Rows from block 4 of the text encoder, named by matrix and row number. Rows with one number belong to one attention dimension. Each number is 128 + 32 x the weight over its row's rms, rounded and kept within 0 to 255. All counts start at 0. After the name is the row's rms in percent of the matrix's.
# q: attention query, key and value (stacked) (text_encoder.blocks.4.attn.qkv.weight, 768x256, the q third), inputs 0-85
# k: attention query, key and value (stacked) (text_encoder.blocks.4.attn.qkv.weight, 768x256, the k third), inputs 0-85
q.226 109 [138 139  74  82 129 154  66 146  63 159 136 124  75 134 143  74  84 124 160 136 114 183 195 123 128 174 144 120 185 135 130 184 121  70 115  96 143 158 127 126 146  95 153 124 131 115 135 150 128 115 165 173 142 121 150 159 123  96 108  90 103 211 157 122  98 127 137  98 116 133 118 158 120  94 155 133 176 180 144 165 144 134 129  67 146 114]
q.227 092 [152 187  38 108 151 161 128 149  87 123 173 160 119 134  66 148 114 171 139 110 143 112  97 167 186  99 173 106 147 125 144 124 182  72 129 186 141 145  80 167 101  97 151 128  68  89 172 146 153  89  74 124 145 111 165 120  90  64 118 110  81 125 187 102  68  90 140 109 145 145  74 126  98 132 158 160 120  97 100 135 107 145  99 137 148 111]
q.228 094 [159 107 133  96 141 146 121 143 135  77 117 142 152 109 115  87  80 151  83 144  44 163 120 121 148 144 156 161 119 133 137 120 138  82 123 127 112 113 114 114 144 124  93 144 104 183  79 134  91 100 157  96  87  80 161 106  94  89 117 136 154  98 147 181  94 174 146 108 100 107  54 167 152 116 135  78 116  99 147 130  78  91 185 124 138 174]
q.229 097 [134 171  84 117 142  84 165 143 136 181 167 101 123  65 138 159  64  46 134 122 105 169  93 174 117 119 135 122 104  90  58  78 160 114 101 116 147 137 145 106 145  71 113 102 103 108 102 135 117 113 129 100 123 132 166 129 142 104 120  61 141 112 184 129 106 167 105 170 172 139  82  76 191 143  92  79 124 162 180  64  83 150 136 135 144 173]
q.230 091 [117 156 164 137 113 148  95  89  95 139 109 150 113  71 128 121 133 116  92 144 124 118 117 111 163 163 169  84 113  73  95 151 146 141 129  93 120 141  91 169 108 154 206 117 126 159  68 165  93 108 105  70 123 164 121 148 177 175 140 156 158  71 102  77 144 152 163  87 120 102  89  89 167 103 148 164  47 109 119 155 138  96  81 134 116 144]
q.231 099 [125 135 168 134 183 121 146  96 161 209 142  85  78 145  90  98  62 155 133  72 112 131 170 116 127 153 122 141 115 140  99  81 180 161 176  90 102 132 168 127 102 167 117 180 144 108 196  79  94 195 143 105  80  93 136 162 153 121 120 107  98 144  95  71 115 130 131 122 178 163 120 153 115 195 154 147 102 153 144 113 129 159 169 167 112 132]
q.232 099 [142 105 150 139 111 118 116 121 121 152 126  63 142 140 106  98 106 139 177 125 135 163 142 167 154 133 128 119 109 148 111  84 106 190 133 116 158 183 163 211 103 111 108 100 109 124 139 147 144 139  89 126 164 184 137 145 129 149  67 124 121 113 138  81 130 123  96 130 154  69 143 159  96  79  88 140 179 126  62 225 201 143 167 123 126 100]
q.233 100 [ 68 110  53 141 104 115 120  86 159 155 114 137  65 115 119 121 107  76 173 168 120 144 120 126 134 174 134 104 138 152  67 188 158 134 133 113 156 109 149 122 128 180 187 137 129 192 128 153 158 153 143 135 161 194 111 204  84 130 124  58 129 142 116 148 128  78 129 105 129  70 123 146 153 105 154 142 103 118 126 130  84 133  72 138 136  64]
q.234 094 [119 108 165 139  78 179 134 154 139 115 128  84 135 101  71  85 122 138 199 112 154 118 106 149 184 115 127 114 121 154 141 131 139 130 165 146 105 113 136 164 116 173 177 112 111 112 121 164 126  34 129 142 117 109  74 134 120 101  62 132 159  82 161 218 110 143 165 109 160 114 123 167 100 109 174 115 141 148  92 156 125 120 135 101 138 106]
q.235 108 [ 70 132 160 129 125  95 107  77 135 200 153  85 170 107  85 126  85 116 170 143 150  87 168 149  91  69 154 136   9 131 110 120  52  96 113 154 142 160 190 164  91 121 180 127 145 155 105 165  70 118 156 134 138 127  64 201 141 111  92 153 131 168 107 155 114 158 140 135  97  88 108  96 109 134 159 161 166  98 111 144 158  98 127 140 160 131]
q.236 100 [126 125  74 181  84 140 102 122 147 108  83 143 165 100 172 119 116 139 116 112 170 109  79  68 145 122  93  73 167  46 148 188 161 152 147 153 118 179 113 142 140 158 121 132 159 135 123 115 168  91 153 151 137 180  98 158 156  84 116 148 104  87 125 151 117 115 109  82 143 161 126 133 155 142 146 124 115 140 181 103 120 145 204 153  92 100]
q.237 098 [149 115 134 177 152  61 123 120 159 139 149  92 188 136 155 157  91 139 124 164 111 172 119 187 114  96  99 183  89 182  77  44 143 115 109 141 173 176 192 160 172 125 117  74 132  98 104 173 156 145 108 140 150 131 152 134  75 181 108 108  95 105 178 131  72  98  80 169 101 167  97 118  63 149 142  88 189 128 125 150 178 185  89 150 121 144]
q.238 095 [120 132 130 205 158 101 143 147 126 102 157 118 135  79 146 129 117 171 179  76 146 118 210 131 185 151 148 137 179 140 117 162 133  72 112  66  76 135 127 117 141 134 169 158 161 146  84 160 172 139 177 161  75  81 108  94 196 148 123 153 111 163 106 160 101 109 105 101  93 138 177  80 127 132 113  82 172 119 147 106 171 185  84 138 156 134]
q.239 102 [163 128 107 117 116 134 123 128  91 143 173 152 133 149  13 150 147 146  86 153 117 121 112 151 155 100 159 123  62  64 124  68  86  63 126 115 135 141 104 149 113  77 124 157 107 113 167 146  98 154 120 138  74 169 113  76 131 126 161 143  87 147  96  79 133 131 125 100  61 140 169 127 157 156 144 178 186 135 108 108 139 135 114 126 136  78]
q.240 096 [123 152 185 192 121 153 122 119 124 107 135  92 179 173 134 123  50  40 125 161 116 137  85  98  98 117 127 160 128 188 148 121 121 170 135 144 100 172 159  32 112 108 137  74 168 113  57  68 123 102 173 115 138 150 172  94 144 102 157 123 166  98 149 129 114 152 130 157 127 152 157  55 124 129  97 102 115 102 102 127 151 163 131 178 185 155]
q.241 091 [ 91 130 123 125 223 137 135 140 114 128 135  98 132 154  45 171  87 134 153 106 110  82 141 160 112 105 106 139 155 106 120 121 190 114 125 173  99 169 160 103 143 136 162  99 164 129 179  88 130 149 118 154 196  98  96 100 119 166  77 141 135  86 131 114  28 170 118 145 132 115 124 123 128  88  80 146 141 154 105 129  95 105 143 110  92 115]
q.242 096 [ 96 119 131 130 178 131 121 103 106 155 130  85  55  70 143 136 147 129 144  88 124 118 127 127  99  86  76 180 114 149 116 141 130 129 119 123 171 139 146  94 144 112 100 107 102  97  89 111 131 148 147 161 127 208 180  83 165 161  95 109 126 137  97 154 146 145 114 127 174 117  76 132 156  71 162 166 106 135 174 163  73 107 126 170 154 138]
q.243 091 [119 119 121  97 122 130 133 157 125 193  61 119 113  99 109 121 137 128 129 141 177 178 178 180 151  92 141 202 104 160 176 136  85 121 105 163  62  79 106  86 136 106  80 160 148 177  53 149 139 154 122 144 159 149 142 129 135 127 133 149  84 136  86 139 125 121 129 114 117  75 138 141 118 107 127  88  90  77 168 118 155  52  80 126 100 157]
q.244 103 [103 154 133 165 115 122  85 160 145 128 137 127 220 114 127 109 115 162 101 151 112 124 110  84 160 180 102  96 145 136  76 164 115 135 179 193  92  96 136 135 108 118 180 151 114 153 142  10 129 105 188 156 131 113 138  82 105 133 113 194 105 124 110 147 158 184 123 104 153 136 185 119 105  88 121 143 120 107 128 155 185  66  99 134 125 138]
k.226 104 [ 96 121 119 105 185 140  96 143 131  74 112  75 164 125 105 122 149 159 184 157 117 130  62 139 124 154 117 157 175 166 121 133 154 165  59  75 135 127  76 131  98 127 122 117 143 106  90 108  86 118 128  55 186 127 119 103 148 123 126 112 171 145 136 119  87  95  99 143 124 146 121 111  56 123 134 135 105 102 152 115 124 152  77 180 106 100]
k.227 096 [132 112  84  78 154  98  60 161 178 140 153 144 135 107 139 170 113 143 159  46 133 107 158 111 147  58 140 156  75 142 182 140 123 120 120 152 133 160 139  85 109 105 100  76 103  82 170 120 150 125  82  81 174 168  82 121  92 143 130 133 160 129 106 122 101  87 147 173 132 112 151 105 112 119 119 102 108 143  97  80  54 120 205 140 131 143]
k.228 093 [ 93  58 144 187 137 160 113 109  89 143  86 107  92 184 121 161 108 114 142 136 129 160  86 150 123  83 134  80 131  93 174 100 189 115 153 136 117  64 109 117 109 146 124 115 169  93 156  87 173  84 139 108 206 134 166 154  99 136  74 176 135  87 106 123 154 126 137  96 154 146 171 150 136 150 137 135 133  94 117 110 111  88 146 130 149  84]
k.229 093 [ 89  97 148 126 131 124 132 172 116 116  81 145 154  57 153 143  93 144 109 115 111 104  93 135 182 153 151 128 107 147 126  95 151 123 113  86 158  48  69 123 161  87  88  48 130 127 122 126 131 103 152 118 171 152 129  89  90 121 203 116 140 118 180 148 161 147  96 131 129 174 197 167 147 144 153 123 145 165 124 113  96 136 100  90 152 109]
k.230 093 [119 143 154 127 115 171  73 137 151 137 149 116 138 165 114 170 142 121 102 144 134 156 158 156  79  95 155 142 120 107 130  24 102 106  91 135 132 112 147  95 174  97  88  79 171 174 187 131 143 142  84 136 161  92 147 120  67  42 131 106 170 153 141 132 141 141  86 174 112 151 133 111 156 163 155 107  87  59 187 175 118 120 186 153 144 109]
k.231 098 [181 107 102 115  92 104 189  92 132  64 136 147 155 152  97  98 139 157 173 136 128 141 160  66 139 158 137  94 113 111 123 152  72 106 103 124 142 151 135 121 118 113 210 176 119  88 104 131 184  87 127  91 116 100  79 117 178 186 113 119 151 113 125 158 178  68 126 129 157 140 134 124 108 137 169 122 165 118 175 151  85  94 120 156  95 183]
k.232 097 [ 65  99 122  86 135 157  91 137 202 104 150 107 103 118  77  75  83 148 152 134 120 157  89 123 151 119 131 153 146  91 196 109 114 135  85 100  98 124 170 118  76 141 136 184  73 204 121 122 103 124 140 117 133  78 100 136 133 108 160 122 156 145 141 104 128 113 105 132  93 163  69 113 139  67 111  84 192 148 163 122 120 126 138 135 109 134]
k.233 100 [ 85  91 101  75 128 150 147 154 124 164 163 161 151 130 125 111  90 111  75 191  75 154 131 102 165 140 163 163 123  71 113 144 124 175  84 148 136 134  70 150 108  98 135  95 109 137 155 197  99 125 104 122  88 115 160 149 176 123 134  98 169 120  90 151 112 122 132 132 133 174 139 138 144 122 214 134 147 118 157  83 102 169 116 108 167  83]
k.234 092 [ 89  83 105 101 122 150 145  99  67 105  89 103  92 180  93  83  93 132 117 101 143 145  29 148 132 153 148 176  97 113  79 124 130  86 148 112  62 205 146 120 168 134  37 148 143 132 117 114 130 192 168  46 160  97 115 159 117 124 113 139  96 155 119  97 104  99 108  83 157  84 132 136 142 128 152 159 157 135 140  75 153  82 192 177 132 109]
k.235 100 [ 40 105 156 115 100 139 158 147 145 138  77 129 119 115 143  39 122 133 176 147 115 112  97 156 140 150 118 117 161 115 151 102 100 160 123  99 113 111  71 147 105 144 132 163 176 109 121 150 130 129 147 141 181 131  95 149 149 144 112 127 126 162 159 104 156  68 114 173 148 144 116 197  91 116 134 190 140 107 145 166 134 159 148 191  76 133]
k.236 095 [155 149 131 117 135 154 139 141 142 110 139 130 154 167 126 142 132 172 125 184 123 159 190 198 154 125 134 152  95 161 124 119 134  95  82 133 169 105 111 120 111 161  88 116  83 148 124 161 116 107  90 155 131  82 155 142  81  47 182  49 156 171 169 164 101 145 185 208 126 125 194 110  88  88 137 114  89 144 121 139 103 140 182 144 156 115]
k.237 094 [126 100 121 103 184 141  98 155 159  95  94 106 177  75 150 122 137 119 177 125  99 137 187  85 196 134 180 118 133  95 133 151 144 166 165 172 113  72 100 127  98 131 162 101 109 155 158 127 129 102  96 161 142 107 114 163 155 189 122 133  85  99 159 171 178 131 103  48 112 143 161 141 150  52  66 169 148 162 131 121 160 143 134 101 107  73]
k.238 103 [183 164  82 139  95  91  79  79 168 166 177  88 155 146 161 118 213 136 141  90  90  68 118 112 132  90 144 161 113 163 105 164 139 137 160 133 106 175 106  84 113 126 145 101 167 161 150 114 148 164 132 107 119 113  69  84 209 212 116 146 126  65 100 108 118 132 124 118 106  78 141 130 119 147 115 120 102 120 101  96 137 156 103 160 104 119]
k.239 099 [137 135 101 140 145  67  72 176 174  94 168 121 121 126  90  92 117 157 121 132  69  83 115  74 125 135 109 107 156 129 109  84 123  81  71  95 138 132 142 158 129 140 156  92 120 138  74  78 157 168 114  99 141 243 120  97 147  84 137 104 171 150 120 113 124 110 141 164 159  96 131 104 111  69  35 144 142 142 179 165  92 147 124 165 127 160]
k.240 096 [ 83  86  86 140 141 111 159 168 142 145 111 136 148 184 114  95 107 123  70 142 107 163 143  85 114 164 103  92 125 153  62 156  81 136 160 118 139 106 129 183 122 155 127 134 109 147 201 169 133 131  80 112 169  85  92 137  76 111 117 133 117  91 140 141 108 152  92 100 127  98 146 121 149 106 159  88 171  58 161 133 130 166 124  74  78  95]
k.241 090 [171 169  91 142 109 107 121 163  91 126 151 166 181 136 150 162 142 165 127 113 137 115 153 107 148  91 112 187 105 139  87 153 150 165 158 151 122 166 106 124 111 101 176 109  44  60  89 136  85  97 143 144 102 174  98 112 160 176 125 134 119 104 125 183  77 182 129 203 107 132 139 158 132 101 122 102 149 109 105 142 152 127 142 116 112 146]
k.242 094 [142 179  98  84 135 146  99 155 104 201 146 112 117 126  95  76 103 145 131  88 126 131 195 133 117 136  74 173 110 181 110 126 158  43 143  93  71  90 106 144 210 146 140 139 137  83 159  95 100  77 123 126  66 102 147 105 141  87 122 141 145 138 165 165 162 103 103 117 162 101 118 180 121 120 141 179  95 160 123 132 142 135 121 122  76 132]
k.243 095 [151 146 124 146 164 182 121  93 115 134 160 156  65 120  84 152 140 162 105 106 102 149 159 154 161 147 148  80 170 103 122  90 131 140 110  54  94 144 173 128 130 134 153  94  97  75  98 187 173  92 148  91 123 103 169 112 131 112  96 115 171 147 133 141 126  85 108  77 114  96 126 120 152 151 129 128 123 126 134 172  68  92 174 164 168 138]
k.244 103 [147 122 148 162  72  91 144  67 145 175 119 148 130 127 218 100 130  98 135 177  87 128 135 180 161 175 108 137 185 170 132 124 165  60  78 100 130  92 114  86 113 136 138  77 111 158 163 166  93 136 103  87 143 136 165 124 131  90 116 159  73 113 103  92  82 163 130 184 122  83  60  88 145 152 135 140 160 109 114 163 166 115 135 119  96 122]